Rows from block 3 of the image encoder of a small model that answers yes/no questions on an image's attributes, named by matrix and row number. Rows with one number belong to one channel. Each number is 50 + 12 x the weight over its row's rms, rounded and kept within 0 to 99. All counts start at 0.
After each channel's rows are labels from the 100 images, of 14976, where the channel reaches its highest value: "colour at peak" is the nearest of a few named colours to the mean colour under the peak. Only what is clearly more common there than usual is listed. The data: close-ups of made-up surfaces with and without defects.
# convs1: grouped (7 groups) 3x3 conv (encoder.blocks.3.convs.1.weight, 112x16x3x3, each kernel summed), inputs within the group 0-15
# convs2: expand pointwise conv (encoder.blocks.3.convs.2.weight, 112x112x1x1, transposed), outputs 0-111

convs1.49:69 82 46 53 51 32 47 42 47 46 57 36 39 50 40 56
convs2.49:56 34 53 56 48 67 50 68 54 54 63 26 47 60 38 32 53 58 40 53 37 62 36 34 43 48 60 54 67 31 43 71 67 64 44 56 32 64 52 48 51 41 51 47 53 53 26 65 49 51 49 41 48 44 21 40 26 60 54 55 50 58 57 36 41 64 46 49 38 36 30 62 32 58 43 41 37 52 48 23 59 64 65 46 59 43 38 45 32 60 61 38 37 45 65 59 44 32 91 38 56 45 53 47 65 67 45 52 49 47 47 51
colour at peak: grey

convs1.44:29 55 45 40 35 52 33 44 38 45 54 49 28 60 43 32
convs2.44:63 36 53 31 61 43 54 66 64 49 47 33 30 54 53 41 46 36 30 42 45 36 52 45 45 59 62 64 72 31 50 62 55 63 58 57 60 52 40 44 67 18 62 41 46 33 24 72 61 35 39 65 71 49 55 40 56 59 29 55 44 46 48 37 32 49 41 55 49 33 45 61 31 49 51 46 31 53 49 32 73 52 58 39 63 46 52 44 45 49 39 42 59 51 69 56 49 70 64 41 56 52 34 50 36 60 27 37 60 50 38 36
colour at peak: pink; white

convs1.21:42 64 58 59 64 55 37 59 44 59 45 43 39 33 74 65
convs2.21:56 48 32 45 54 61 65 57 59 35 50 45 42 46 41 38 39 52 36 34 30 63 48 40 78 57 49 63 51 53 60 69 62 69 47 43 33 61 54 52 59 46 51 67 71 53 49 34 56 41 67 43 46 54 41 59 53 23 53 44 55 61 66 40 41 55 42 29 37 66 36 48 43 66 62 56 25 50 35 35 56 55 58 44 59 46 40 39 36 16 44 42 49 37 63 41 54 27 58 54 50 38 55 60 62 52 53 18 45 69 34 56
colour at peak: pink; white

convs1.103:38 45 60 56 29 39 46 44 42 24 54 37 35 63 59 49
convs2.103:75 36 34 47 27 38 38 70 37 35 46 69 34 44 50 30 57 75 35 48 39 47 48 38 52 53 48 59 61 38 56 67 44 60 66 46 58 39 36 44 59 48 42 59 51 50 62 50 65 31 46 24 56 36 44 63 41 41 33 36 60 65 52 43 45 42 33 55 60 68 50 66 52 60 47 73 35 57 48 43 54 57 48 54 56 40 71 43 37 42 57 59 32 47 60 37 60 39 57 42 43 33 77 69 59 57 59 39 56 75 48 49
colour at peak: brown

convs1.47:27 53 55 28 34 45 50 40 44 44 45 44 69 38 36 45
convs2.47:60 47 48 51 48 57 29 42 64 52 43 52 36 53 65 66 48 58 56 36 32 61 31 60 48 67 53 28 42 64 49 40 53 62 28 51 34 55 51 42 39 43 69 58 53 63 48 37 49 65 55 29 18 34 41 54 56 47 47 47 50 66 48 80 65 52 44 46 46 44 44 31 34 74 53 43 55 52 48 44 68 40 42 43 46 48 69 39 41 36 56 60 37 23 49 54 49 51 68 53 53 43 41 57 67 54 83 25 50 57 31 46
colour at peak: grey

convs1.32:42 68 60 61 64 60 62 36 60 72 63 40 48 41 56 55
convs2.32:57 68 59 46 47 50 45 62 40 65 33 62 60 53 42 60 42 52 39 52 54 38 42 36 34 22 56 64 57 54 22 65 40 49 43 51 42 33 74 33 40 52 46 32 31 57 55 54 39 53 23 65 34 67 42 34 49 71 50 68 54 55 44 40 48 44 63 46 59 49 29 54 56 34 40 59 64 50 48 30 44 42 52 69 73 53 47 63 52 47 53 55 46 46 70 68 55 48 61 56 53 48 58 32 64 25 37 69 69 46 49 37
colour at peak: black

convs1.89:52 40 26 61 35 49 35 54 57 54 68 57 57 35 68 48
convs2.89:58 53 52 65 47 44 64 30 46 61 67 48 61 50 48 67 40 51 65 51 44 56 57 67 46 54 55 32 65 80 53 27 43 35 47 64 49 39 47 48 35 47 40 52 46 48 57 41 46 51 53 47 39 57 55 73 54 44 54 41 24 34 43 51 50 48 60 63 42 37 77 41 64 48 63 47 41 49 77 71 55 21 49 54 57 68 46 54 46 64 60 23 73 58 36 51 57 52 21 65 39 67 37 58 56 42 55 39 49 53 68 41
colour at peak: pink; white

convs1.18:33 44 42 36 44 60 44 53 56 32 71 59 42 70 61 58
convs2.18:64 31 46 37 35 57 54 65 58 52 43 35 46 43 56 39 53 68 29 50 36 58 48 40 50 40 65 52 63 34 45 68 71 72 55 33 41 63 46 66 53 47 49 50 56 45 51 60 61 55 65 29 51 53 23 32 41 31 53 46 44 67 62 42 47 63 45 54 41 61 60 55 37 73 51 58 36 59 47 47 77 55 56 38 67 32 45 49 30 52 56 37 38 36 59 33 49 39 55 42 60 26 63 55 70 54 49 37 52 56 22 68
colour at peak: grey

convs1.71:57 25 49 34 52 50 35 69 31 52 60 47 63 49 49 64
convs2.71:48 36 46 59 36 38 36 60 59 66 47 48 50 61 50 42 66 56 47 35 69 63 43 46 55 34 55 66 79 41 41 56 64 51 56 41 59 38 47 81 48 62 41 43 58 61 43 53 44 50 64 49 58 56 48 27 57 40 28 51 44 52 54 51 44 44 38 46 56 47 38 59 34 26 46 00 48 35 59 36 46 50 43 39 43 31 44 50 27 71 36 37 53 41 62 32 44 48 61 58 39 42 36 52 64 63 56 62 51 58 47 63
colour at peak: green

convs1.43:39 56 67 69 67 49 62 29 57 62 48 34 54 39 52 41
convs2.43:70 41 50 52 35 61 62 56 43 62 56 73 47 63 45 52 43 59 30 52 63 24 39 32 34 37 61 60 59 60 37 64 69 58 29 56 52 34 58 41 32 44 45 42 31 50 61 37 38 27 26 59 52 58 34 57 48 55 58 80 53 57 59 27 37 33 58 56 53 41 33 50 53 38 48 62 49 58 60 38 60 47 59 61 78 50 47 55 63 44 59 63 46 53 70 52 53 43 66 43 49 55 68 51 46 38 27 59 63 53 49 39
colour at peak: black

convs1.34:54 64 58 65 59 46 66 30 52 62 41 34 69 40 51 57
convs2.34:68 73 53 35 37 55 50 61 49 58 45 67 47 49 49 64 44 57 28 33 65 24 22 29 29 31 39 58 50 44 28 64 54 51 32 51 38 41 55 52 35 42 57 36 45 44 54 51 40 33 31 41 52 49 50 44 68 56 50 65 57 62 66 39 42 31 51 66 51 32 37 35 53 48 44 55 56 61 46 28 56 42 75 56 69 43 50 60 58 46 58 60 42 54 75 43 51 55 54 31 59 62 38 60 57 50 30 72 47 51 48 53
colour at peak: black

convs1.75:44 33 56 34 38 39 42 34 60 45 48 51 48 29 28 43
convs2.75:61 39 52 53 45 66 72 67 61 45 58 36 43 69 63 59 78 52 72 50 35 41 69 61 50 58 68 47 54 42 52 52 65 60 58 39 49 59 32 59 76 54 48 59 75 51 42 57 57 34 54 55 41 51 46 29 38 43 60 68 34 52 49 56 33 47 35 39 43 32 41 74 42 58 43 44 53 26 49 49 41 38 68 38 55 37 50 47 53 60 54 45 64 74 55 55 29 42 50 54 47 52 33 73 53 59 44 37 26 35 34 53
colour at peak: grey

convs1.102:46 52 46 69 46 58 45 56 47 42 55 35 63 70 79 47
convs2.102:69 61 39 25 46 50 51 45 63 33 38 57 38 59 63 58 48 39 33 35 35 30 36 45 28 50 24 76 57 52 50 56 54 63 28 53 47 34 50 34 71 26 70 52 40 63 48 60 62 46 53 65 43 41 51 36 65 58 25 57 65 59 43 47 36 49 37 48 38 39 41 60 37 66 62 51 62 72 25 48 65 39 49 46 59 43 73 38 46 53 47 52 42 57 60 46 53 52 65 37 46 59 50 54 46 43 39 51 36 54 35 41
colour at peak: black

convs1.97:59 44 44 34 41 39 57 59 45 41 31 46 36 76 44 63
convs2.97:54 59 53 25 51 61 41 56 74 37 35 40 54 51 58 49 48 36 32 51 48 47 39 42 47 53 58 64 61 39 48 63 53 63 23 43 49 45 60 39 45 36 79 58 43 39 33 70 62 44 43 67 28 49 47 60 42 55 53 56 49 59 35 32 49 64 43 35 47 43 39 53 32 61 44 60 39 47 20 39 44 44 88 48 57 35 49 32 45 49 65 41 59 62 72 70 53 43 53 42 63 40 43 49 36 34 32 41 48 57 33 54
colour at peak: grey

convs1.25:51 51 35 48 63 57 51 54 58 27 48 45 35 27 31 61
convs2.25:56 32 43 41 61 69 43 54 65 39 37 49 58 30 30 60 49 45 44 50 41 43 35 56 58 40 56 60 58 48 49 47 71 61 44 37 50 79 55 73 32 62 50 67 67 55 67 52 54 58 56 35 48 72 37 44 50 15 51 34 52 54 61 50 32 70 67 46 57 64 40 40 26 45 63 56 58 63 61 60 45 49 34 45 59 47 13 52 54 46 56 49 53 37 50 45 49 30 38 61 60 41 50 60 59 48 53 37 45 58 31 63
colour at peak: white

convs1.35:42 65 45 62 57 62 56 24 51 67 52 27 61 49 46 51
convs2.35:59 75 49 42 42 52 30 53 45 51 35 48 42 30 46 70 29 52 32 43 44 32 32 36 28 35 33 65 57 59 33 55 45 56 45 55 36 27 49 39 60 35 61 42 29 47 40 45 35 49 36 48 38 52 67 38 56 68 35 56 71 64 43 51 48 44 45 46 47 43 54 48 50 56 42 46 47 55 29 34 51 44 78 40 62 49 60 55 38 39 48 56 46 39 67 58 56 53 45 37 54 61 57 31 68 37 54 79 76 61 42 42
colour at peak: black

convs1.38:53 53 34 54 45 44 34 43 42 27 39 34 31 60 54 38
convs2.38:60 48 32 46 58 54 70 51 51 50 24 60 31 44 67 48 41 27 47 50 62 49 45 51 26 45 54 61 43 35 60 77 52 42 39 30 66 44 36 43 66 46 61 43 42 29 40 66 30 18 50 70 49 57 51 46 61 52 36 70 45 51 54 41 29 51 53 59 45 41 59 46 41 35 49 37 51 58 46 32 72 63 61 47 53 43 47 57 56 37 39 42 57 50 71 36 64 66 56 39 51 55 49 69 51 59 19 56 57 65 53 56
colour at peak: white

convs1.52:48 51 65 49 44 27 47 49 41 53 67 30 43 37 27 55
convs2.52:38 74 54 40 67 74 48 53 58 26 30 49 54 50 35 53 52 28 45 38 50 50 20 58 60 30 29 53 47 45 34 50 54 47 52 37 40 63 58 43 50 53 58 74 68 45 63 58 54 64 69 45 44 70 45 78 38 45 51 35 64 61 57 54 53 41 52 41 57 55 47 40 42 44 39 55 51 39 38 48 28 53 74 40 62 42 28 67 46 35 45 48 61 49 51 36 48 38 51 46 81 54 58 63 51 52 55 68 38 45 44 70
colour at peak: white

convs1.6:42 39 48 49 62 45 31 33 42 64 38 33 66 65 39 46
convs2.6:47 60 69 40 60 56 56 61 65 58 42 33 73 50 56 72 38 47 49 44 42 63 46 54 15 39 54 45 57 53 08 38 54 51 45 41 37 66 66 40 28 44 69 48 43 39 27 65 46 50 41 67 44 65 39 54 51 66 61 51 49 36 25 43 51 58 53 36 57 38 33 44 40 42 34 48 47 43 48 50 43 32 61 47 56 47 32 48 59 63 55 39 60 59 45 68 44 48 34 54 80 53 36 39 48 36 48 50 43 42 48 45
colour at peak: white; pink

convs1.16:33 44 42 47 31 69 51 39 76 49 48 41 41 60 58 42
convs2.16:58 40 36 47 58 63 45 44 64 45 47 48 41 28 55 60 37 58 42 43 43 63 24 55 55 53 44 65 57 56 54 61 71 60 21 47 55 44 47 60 54 46 61 66 50 51 61 57 53 53 65 30 44 50 35 31 64 31 49 52 51 64 82 22 44 66 38 57 42 45 58 36 42 60 64 43 44 47 54 33 85 56 42 36 72 53 49 57 47 45 58 31 27 34 58 37 62 53 56 51 58 29 49 43 62 60 53 35 56 56 39 62
colour at peak: grey

convs1.95:55 55 55 23 54 55 39 49 37 45 54 55 45 58 18 51
convs2.95:38 52 53 39 55 49 49 45 62 39 42 29 62 62 76 53 47 40 47 48 20 64 52 65 53 52 56 41 59 43 48 51 42 48 38 45 43 62 67 42 47 50 79 30 48 58 33 69 17 75 53 59 35 43 21 37 45 61 40 35 62 41 46 48 69 79 54 55 47 56 50 59 40 47 52 38 66 54 43 59 44 52 47 64 50 54 46 30 36 53 50 28 38 56 44 64 39 48 45 57 67 58 33 25 62 63 60 51 42 51 54 59
colour at peak: brown

convs1.70:44 45 51 42 36 48 37 54 36 32 27 36 38 54 39 35
convs2.70:52 43 59 68 47 56 66 58 57 49 66 39 54 67 63 48 64 63 41 29 45 60 56 47 71 36 71 44 62 50 41 47 54 48 67 66 43 66 57 70 50 43 45 49 73 38 41 42 57 44 46 47 61 41 44 52 35 51 58 60 29 49 44 65 33 47 50 31 41 46 32 64 39 51 16 51 31 64 59 70 42 38 55 36 42 33 52 59 47 71 56 57 58 75 45 59 19 50 42 44 51 56 40 58 56 53 42 36 33 30 50 64
colour at peak: grey

convs1.85:45 59 51 23 64 57 58 44 31 35 44 42 39 65 41 45
convs2.85:48 52 47 45 52 54 41 48 50 41 44 44 34 38 56 41 49 58 42 62 53 29 47 38 62 59 57 62 56 36 48 50 44 50 42 54 62 50 65 62 54 38 53 29 44 40 46 72 35 54 60 52 51 47 24 36 48 40 40 51 53 53 72 54 50 64 61 69 16 36 71 49 52 68 78 49 43 52 48 46 72 73 58 68 53 49 47 54 43 21 55 29 28 31 65 53 72 37 59 42 56 43 62 39 44 65 36 57 63 74 45 58
colour at peak: brown

convs1.45:47 48 41 46 49 50 44 21 49 49 37 18 51 59 53 51
convs2.45:57 61 31 49 57 49 54 40 42 33 23 65 36 42 62 42 35 29 51 48 53 40 47 40 38 37 59 61 43 37 57 68 37 37 35 39 56 37 50 41 62 40 65 30 47 36 60 56 25 38 41 75 52 52 38 35 56 48 38 51 62 51 56 53 51 54 56 63 45 40 79 63 60 26 72 45 52 54 37 53 63 63 45 52 67 46 50 57 63 28 47 53 52 60 59 34 68 57 40 45 67 49 52 56 49 66 21 73 59 63 48 46
colour at peak: grey

convs1.61:54 65 67 62 53 67 55 73 71 46 64 46 53 57 54 55
convs2.61:50 52 73 45 76 50 43 56 43 55 29 66 72 59 56 70 60 53 55 55 57 57 50 48 38 32 50 65 43 51 28 55 45 55 49 54 30 48 73 37 30 63 39 61 45 59 56 57 54 49 33 59 43 78 59 47 29 56 64 54 54 52 49 50 52 36 65 34 60 58 25 50 48 41 40 58 61 40 61 29 38 40 41 77 61 57 40 71 66 48 70 47 49 59 69 51 53 54 55 62 54 55 52 49 68 26 39 58 54 28 46 40
colour at peak: black

convs1.64:50 54 48 84 34 47 57 31 66 59 52 50 47 49 56 41
convs2.64:48 59 48 38 60 57 61 35 65 38 45 41 49 49 35 65 28 25 54 63 32 80 51 63 41 54 54 42 52 59 33 35 45 47 36 40 42 49 22 33 53 41 66 62 50 43 30 54 63 49 55 70 24 50 53 79 49 53 54 39 54 42 35 49 70 51 30 31 50 39 63 43 53 50 49 48 32 23 47 57 49 41 72 39 53 55 48 40 49 54 48 38 57 60 42 62 53 50 38 62 59 44 42 36 22 43 55 32 40 51 48 40
colour at peak: white

convs1.63:36 57 57 29 34 45 33 50 60 44 59 63 55 48 31 35
convs2.63:49 52 62 53 69 46 49 48 46 52 43 57 71 44 45 53 39 58 52 59 59 50 60 56 65 43 54 64 57 65 37 50 45 45 56 59 54 37 53 41 33 60 29 61 54 62 56 49 47 55 37 52 54 80 85 49 64 35 44 50 36 36 64 30 57 40 61 27 54 52 47 37 45 26 63 43 61 48 73 47 48 45 28 77 53 74 46 69 64 60 48 44 58 46 56 52 72 61 44 78 39 58 58 44 61 36 41 50 73 57 51 31
colour at peak: black

convs1.41:55 52 40 58 39 44 44 47 23 39 27 42 53 34 41 40
convs2.41:56 43 33 64 15 63 28 52 41 44 51 55 18 35 44 52 45 69 49 34 42 61 48 53 47 61 61 57 52 61 47 57 53 53 43 54 56 32 34 44 54 51 56 52 58 50 64 37 55 54 68 20 40 39 43 33 43 47 37 61 50 55 42 70 36 55 28 51 52 43 65 41 55 70 64 38 40 40 46 36 55 38 38 49 65 51 71 47 33 48 39 55 31 27 56 47 57 58 52 47 41 29 49 39 56 69 66 40 71 64 33 51
colour at peak: grey